config = dict(
    model='sound classifier',
    dataset='simulated sounds of rotating machines with and without faults',
    train_examples=39062,
    gain_aug_db=10,
    time_shift_ms=100,
    n_mels=64,
    hop_length=160,
    input='log_mel',
    spec_augment=True,
    win_length=400,
    targets=['machine', 'speed', 'speed change', 'state'],
    num_classes=[8, 3, 3, 2],
    arch='tc_resnet',
    norm='batchnorm',
    activation='relu',
    depths=[4, 4, 4],
    kernel_size=5,
    stem='single',
    widths=[128, 160, 192],
    mixing='cutmix',
    label_smoothing=0.1,
    loss='cross_entropy',
    init='lecun_normal',
    residual_init='zero_last',
    optimizer='soap',
    beta2=0.99,
    lr=0.0034,
    beta1=0.9,
    shampoo_beta=0.99,
    eps=1e-08,
    precondition_frequency=25,
    max_precond_dim=1024,
    merge_dims=False,
    one_sided=True,
    adamw_lr_other_params=0.00081,
    grad_clip=1.0,
    steps=13100,
    batch_size=256,
    epochs=85.9,
    lr_schedule='cosine',
    final_lr_fraction=0.1,
    warmup_steps=260,
    weight_decay=0.07,
    adamw_weight_decay_other_params=0,
)
Rows from block 6 of a small sound classifier, named by matrix and row number. Rows with one number belong to one channel. Each number is 500 + 25 x the weight over its row's rms, rounded and kept within 0 to 999. All counts start at 0. Numbers have three digits each.
After each channel's rows are labels from the 100 clips, of 14848, where the channel reaches its highest value: "top examples" is what is common among them; "loudest band" is the band of the loudest frequency at the time of the peak. Only what is clearly more common there than usual is listed. The data: simulated sounds of rotating machines with and without faults.
# convs0: first width-5 conv (model.blocks.6.convs.0.weight, 160x160x5, each kernel summed), inputs 0-79
# convs1: second width-5 conv (model.blocks.6.convs.1.weight, 160x160x5, transposed, each kernel summed), outputs 0-79

convs0.47:507477555484494497444480488472486511496474536528481538491519466524541480496491478504531500514509518493511484466468515492509492478519516470522486480505529507506480472554493481530516463514541511488475518489553529500516470543504484476492487504
convs1.47:512515524524500502502553536524541515491507493480477496504468471512495483556478505495468516491479474498482480486506499481536480488484544570479538470530482469508606524479500482498517524474487514481500481551556485470465533482525469496494513510
top examples: conveyor
loudest band: 250 to 500 Hz

convs0.60:523508501499473482467525469539474532467512513477481521499517567473512495463526485516494543514512494487484478516545489510507493490470505504491470471514534536509474499527484542477527483473495509446503509514512537476487550448508504471462519534
convs1.60:497501531498471513490507493520515504498478507481488503490477521474488482491469477502499503468543474501525469503523508491540507507491524493512456491443502490479528506510501524514435497513452506423492456556519505542521471482503522506486473457
top examples: text has "speed"; speed: medium; gearbox
loudest band: 500 to 1000 Hz

convs0.93:522469498504463483476518479544480526520493447484501506497426511524492498508530473530488473469496492540506486468457522508462506525511534484485519509513481528505519494501511485519535487460492514498427435523480476492505486524495500480514519524
convs1.93:487489497513479457432521456508513464494549472523476511478485499463470501480511500551490529535475510488536482488500474518539495476500485538476474522498479496516561499514483533512492536509533514514431486480503476523537474469511506474526495521
top examples: speed: slow; compressor
loudest band: 2000 to 4000 Hz

convs0.129:494503498523475493530501501484495437539472531477530489489499535536538531476479468478549501468546502502488483498513461483492496475424449535499473486497469517528505499516483489503479539458538486493520459501496497494508480512519499484524491527
convs1.129:515499513473548484487525542505505484498514459476482515504494473490475460502500551507548490529533426485502561520487496491495527476444470493476519486535523502534476511527499480522468457465499496493457509497525507503464540509498519499511458544
top examples: gearbox; speed: slow
loudest band: 500 to 1000 Hz

convs0.152:532499488488478501516498457489465467497517490479502516535471485483500534479468511462487526489475528521531534471442479507498495501475471508553483491499497472499522487501497495488451476510532459488496492487535497537503484540511493479494485532
convs1.152:513523493491513534560489494497516528485495511546546530509499478521500519477499501376454460510453494493507483519512497486527508507499495509542484498485520522458476504491504474484456495522507560520507491472477505516516505444512480493542489509
top examples: state: faulty; speed: slow; grinding; rattle
loudest band: 1000 to 2000 Hz

convs0.52:506505481506484508502494531538472508561495466478504493523458498497524543493500461518521495483476484509455489504467526542519521516494514508517497504528487530514512486477525510539515486528533491525515442462495531480501495522519481510528526524
convs1.52:487514519506477530509529500507513494487539480518542468498483505505485495486546493549513488501508465525481510477514421488486496517475535566489495486504529504478519493512553494549497548510536487500445461458532510503474501506500493473560483521
top examples: conveyor; reverberation; text has "room"; text has "reverberant"
loudest band: 250 to 500 Hz

convs0.56:520536457468535527498513494469514491515458493481518498475519485469523480474477524517518513511506550457480506469533499499482496474472520507495478521485519474495515496451470485500530465466504490476440508495513522503500488545498505492498490465
convs1.56:509491526544454494547490529471526495526465460501446495500502518480499538503524496476449474556512503515510500478468505469494531492477544535478510507515483535498526507482499490491488453502513477484519486502543475535495478518512534516536522500
top examples: conveyor; reverberation; text has "room"; text has "reverberant"
loudest band: 250 to 500 Hz

convs0.55:470495482523514498475489511502475505539487490465514488475492460476517506516515535563540499500484466445477509494492483517492521501517491508492494487517505506507517487506505502511530523458465469483490523461479468474487511515483537495434523489
convs1.55:493487465521462545542497506492497500469533491523528518436482506505492493485513471420477459552452516511497484499521513514496521492523491507552509500485530536470503492489496480515454496575527529519522476457470481484539519483499491510511492490
top examples: state: faulty; rattle; speed: fast; muffled (low-pass)
loudest band: 1000 to 2000 Hz; 500 to 1000 Hz

convs0.61:545496512477465498525521483476512516486470515521487494484468476525495522454490471520499498490495497506499474507484520489532497506494482517494537510586506493460481472467457437477512459507511489517535488499496517529510480507513458490504496458
convs1.61:554473527506510502482524508478515511512497491511508513493537489481476453550465510489432458500515500506522521432436521501522517535479537539499516480507473500521511494498538484518510471507529515511488519508521506485483489511490523510490497498
top examples: conveyor; speed: medium
loudest band: 1000 to 2000 Hz

convs0.142:497481544520489505453507500513494511505487483516494511462494455480520505467467486507484524488528560541507447484554510485546519486508493454491530486472516489500474469497474475503523481534473477484483496506471523477530478471510478498495456528
convs1.142:437528495491508518515453505488517485494510508465490451492496485500547461519507515495519485487502496504475454490503483537539445487467501512490521532498515503512488518472489518501540512524484492497504504516526497485488492520546511500468471489
top examples: gearbox; turbine
loudest band: 1000 to 2000 Hz

convs0.106:497501502470500495471485495479527550470475485489496543506475519478520521486475487485512528523503542526513473515493514502516472503501440506474492522506462444525489512501503493502503471483498504482484459482568553514499511530455545513480490469
convs1.106:508540480440505522522488502494525498537433427496476474489514500526452509495466510527540512476495490502494519464480455522504494527519469512481495528476530484453521526477497464496491504493531520482526540508489499486490509468498486482521463494
top examples: gearbox
loudest band: 500 to 1000 Hz

convs0.68:498509549533533492482494522485483482454475477504507484557462468507507506478512572536534490486491503457491512486467507533492520492525467515508509457534511517499500501488475472507516530464492543494485505495521471518496486536499501494498516473
convs1.68:468527500528514487499467511542546495474499474544487518514477512466487475502546531503502489510506448516517471532485499514529465462489492511446490487487465504514492460504459478477504523496515491530477531497478505487490488499519520493516506473
top examples: speed: slow; compressor
loudest band: 2000 to 4000 Hz

convs0.122:507520470475472473487497542513505493502497533527508500438484483492492519516509466501558511462519504490461532485521544524540527507529516505494517496502491517513477508513481518507532500531483513522534517455488478447480499494524471485443490505
convs1.122:527543481494502521518496500525476516479533465537509541543490512473515481508495497465477538481458510488490499499510483525534500488483485508521463511514505506483460502486513523485441499462454548542446481478481513488533466428496501522544475545
top examples: gearbox; imbalance
loudest band: 500 to 1000 Hz

convs0.50:524482501521540484515517506536510475532480487529450525532498473512542486488524521507489484490498525555519478488509499484496542525518514465471467502510510510509483488478494505476472533468482492471522496484539445542473511465500481500496499533
convs1.50:527464485488517502510517489508521510478490505523505459478504489531516451539489521492469521533517491500487470484481526515527545538512511526496500479494519433505414491526494502498479530470483440504499493507504504455530515506511504443485472498
top examples: electric motor; gearbox
loudest band: 2000 to 4000 Hz

convs0.22:528517478499536460512505485498441502534483528524476475493518496480513523483497494501469527514506507469494511500453509477573521526494488493490535491517484490474511480489529586466507530479538521474499472486480499504496543468483526487531481512
convs1.22:492523492481512459500512514505533517516466495484489481502583424488493495499511476508495504499476523506495507526465499474475510504507535503491510502500480512531515503500502466469517535500480430558499504523499478513515488522429521467525513526
top examples: speed: fast; gearbox; piston engine
loudest band: 500 to 1000 Hz

convs0.28:515531499498483445508538519502502525497444486518506505492515512494460514465502500494494489499509459498452482522555485515550501494534533480503513508503520505483510530472563490494495528504512456493523499473458457489496527421474494503513485498
convs1.28:512503536479458516504525492536489474488483515490496484470470507478517522496464480489488508483538474501484458490497528494529527497474497511502492516474526471492502463501483488494444511471480539422523464537519537534481481554555480509469489501
top examples: text has "speed"; speed: medium; gearbox; machine: pump
loudest band: 500 to 1000 Hz

convs0.121:482522454444479506512510521486492482504520504527521496494511515501532508511512517524506457486500471450487510484495449501455515531456505568537480498437506520499526503497549477492516521468483518495470498495512493461505521482527504498467519529
convs1.121:501519531491528524488539473499522490495561468480462505473504516502472452531537546502536493528522507481478540506530453515472511495488508513532483476540437490515484530503468482486476491521477487477461472481479495501457515487519488471499491551
top examples: speed: slow; gearbox; turbine
loudest band: 500 to 1000 Hz; 250 to 500 Hz

convs0.37:471547470498484519516478476542556476527534529525433499473519510450498530532499488488483545515501509471470495486504505488538504531508485524515453521488498480520538506504515480513501522490498471518546471510511485474499500475504466505504451522
convs1.37:533491540507532475535523522525505502536524481507508511496512504505509533509485525454492458535521462489493512460514490494487531506499513481503578448494493568488527501496483452477501473537506531496528511475505515565504458490484548538492521487
top examples: speed: slow; conveyor; compressor
loudest band: 1000 to 2000 Hz

convs0.26:463532504543531469547513488522498502508507494491527507500487494515477544472489494510517503474489494497525500568507519511485504511504526493522520472520501523470516483504504522481511489507518488497478484543488489467514514477507502496487534511
convs1.26:530490482429528538469529525518491482518475518497427481520476511512480508461498507522536530506499489468439493560498486467528511493484500546433496479490499500516489522505464485503512504501490506507523516485479484499519486523521498485520497507
top examples: gearbox; electric motor
loudest band: 1000 to 2000 Hz; 500 to 1000 Hz

convs0.45:465464487476491495460492502484515506450484527455473471475493512510446475514496523502485490500511516497433492452505430483529465473484468506484513480504478528473453483542486464523495480518509495528481501503525476485498526453500475458510512495
convs1.45:519496504487465510517527508503489510494545540535488534466504476480537509502487495506479509478534513485506472486489484472514508474482550503497512508524486454549515522479478518499503520475510510486489459510521495467496525481447561459493547541
top examples: conveyor
loudest band: 1000 to 2000 Hz

convs0.153:533513521501474452516494510475485487488533474497482487507495523488477533450486465519492502449474482519498494572462475486515510507469516485491518527496485504499526521508432484541497517580526540527502470472465509521481511475503501481512498514
convs1.153:508475498434506521502538522474470482481491482494494478473502549482458510496490466540522533519498484501473535438496469525464527494466525554483507453519506465531481528478520456480484511519509495501448471456534517492492497526481459526481518511
top examples: conveyor
loudest band: 250 to 500 Hz

convs0.107:498473492456523522502488481482501493502513454521493548493516508507515478527512530513508511500484551524501494453496445514453500489531497526485496493494489482566479516524527486468510509517495534491531464497534549527540524533524480500530481472
convs1.107:561549519517496509491514483521525509510522518521441558524515508443452493512460517492486539474523482497510505467465488500464507465476522519461518492505500458510539469504519497494500526511496507541510506479512530512543449527447561480531473517
top examples: gearbox; compressor; thin (high-pass)
loudest band: 1000 to 2000 Hz

convs0.118:508513477477547477509510529532542545524524508544473511506483514492486509484493456484474505497490504502511511542485538471535489535477518486493526478483468497505502501512507512483466472548498507539489463483473473456476499529470470470471504547
convs1.118:482486505438472500523462512516491525538473500481511473476504491523523536519540535505520517522512536503482519508475489499514502506523460454475482469465516521486478493481499499515539474484502476489494532484534490520466453520494519506527530459
top examples: piston engine; thin (high-pass)
loudest band: 1000 to 2000 Hz

convs0.85:457528486485486497499530458476480465533531512516478449485477475514495521471484489501478505514518457468489515516551482480490487489474457527493487513467494499500493513513547530479484490470509492501551501509475464471464509489484541482505486495
convs1.85:468528481482537446499488509507505510520494506450494489469559462460501466497528483473493519467514515543473479494500506528457499544506521473505500490490509510485522502525532477531544490510487457544495478505498487522512467547446515445542556497
top examples: speed: fast; pump; gearbox
loudest band: 500 to 1000 Hz

convs0.158:486526474513491508532462490558482547505546472513519462519467465451487561497466488489490516479489474489487550500491505510523524508485474488504518480507464484467468518517506527510504488511476527559487492524470491506477502522507519478497534520
convs1.158:468463408473496504498539522492463521492480513498471486473518567539494481483511511506514500515506480487470491524515513478517516479526493564438487461500524514502459499496502495520478470478483484513487487515498511471470481506543478546492490485
top examples: state: normal; piston engine
loudest band: 250 to 500 Hz

convs0.150:470492456446486499522497505483484481498485482569509502493528535506484497501484493495498527512505524417484500509499513516492466537522611497506502508457529489487549498550495449478516527505489486502489486465528473451495501504507549490490512476
convs1.150:491518461422510551499502496488451518457486487504489470486511519470474513517491479506535510530496531529489502453494503519482523493515426522508500540505507477492471493514472511477466534525540492485482516518512509521495507500518477530517487562
top examples: gearbox; speed: fast
loudest band: 500 to 1000 Hz; 1000 to 2000 Hz

convs0.29:514506511497503511483483460532496471501513562480477492492531502526518506470537467493432539491514505491483451481591483473530523512493516515501542539447482519490480466481476465512497468481514470488505505548541523446497488497511515503467504505
convs1.29:489514515525464493481477520529479507506472483505498485509465516502510518454463501485517526466509509512536499500532491462492536517505504463479459516485499496486504547499490523547471459497442485453510490520489523547493459520461471500518470493
top examples: speed: medium; text has "speed"; pump; machine: piston engine
loudest band: 500 to 1000 Hz

convs0.103:520498525520550477478517509526512516534496460453470533501522454537464509499469509512507494487528526463481464499533468488502507513530520476514506497503520519503515494525490476503495486458512479506445502501535540451484501483481506483519497498
convs1.103:488478451520497487500532506469479512481488494490493483554484495509468477503495513519447493504492478524500494521456447475488491500524489549509477534510497473455480469527521533521501525461513481452434489512485476478542548512509490473517482435
top examples: gearbox; pump; thin (high-pass)
loudest band: 1000 to 2000 Hz

convs0.120:477489483512486488465520457459458458474530491519533500477453489458500522523488459489526515466483566456494508492475506513481530486469485474459492487468477526496513552483520463447480526472468506561506504497504508495504517516499511480534508514
convs1.120:501510527454501530504525508534537483468507500534494560526510501525517474483495499488507492505483486495495507534519474482510535529477493452497491514465498516504495511475544514459480508459500482535488457526461506459547464508492495460490456465
top examples: gearbox
loudest band: 250 to 500 Hz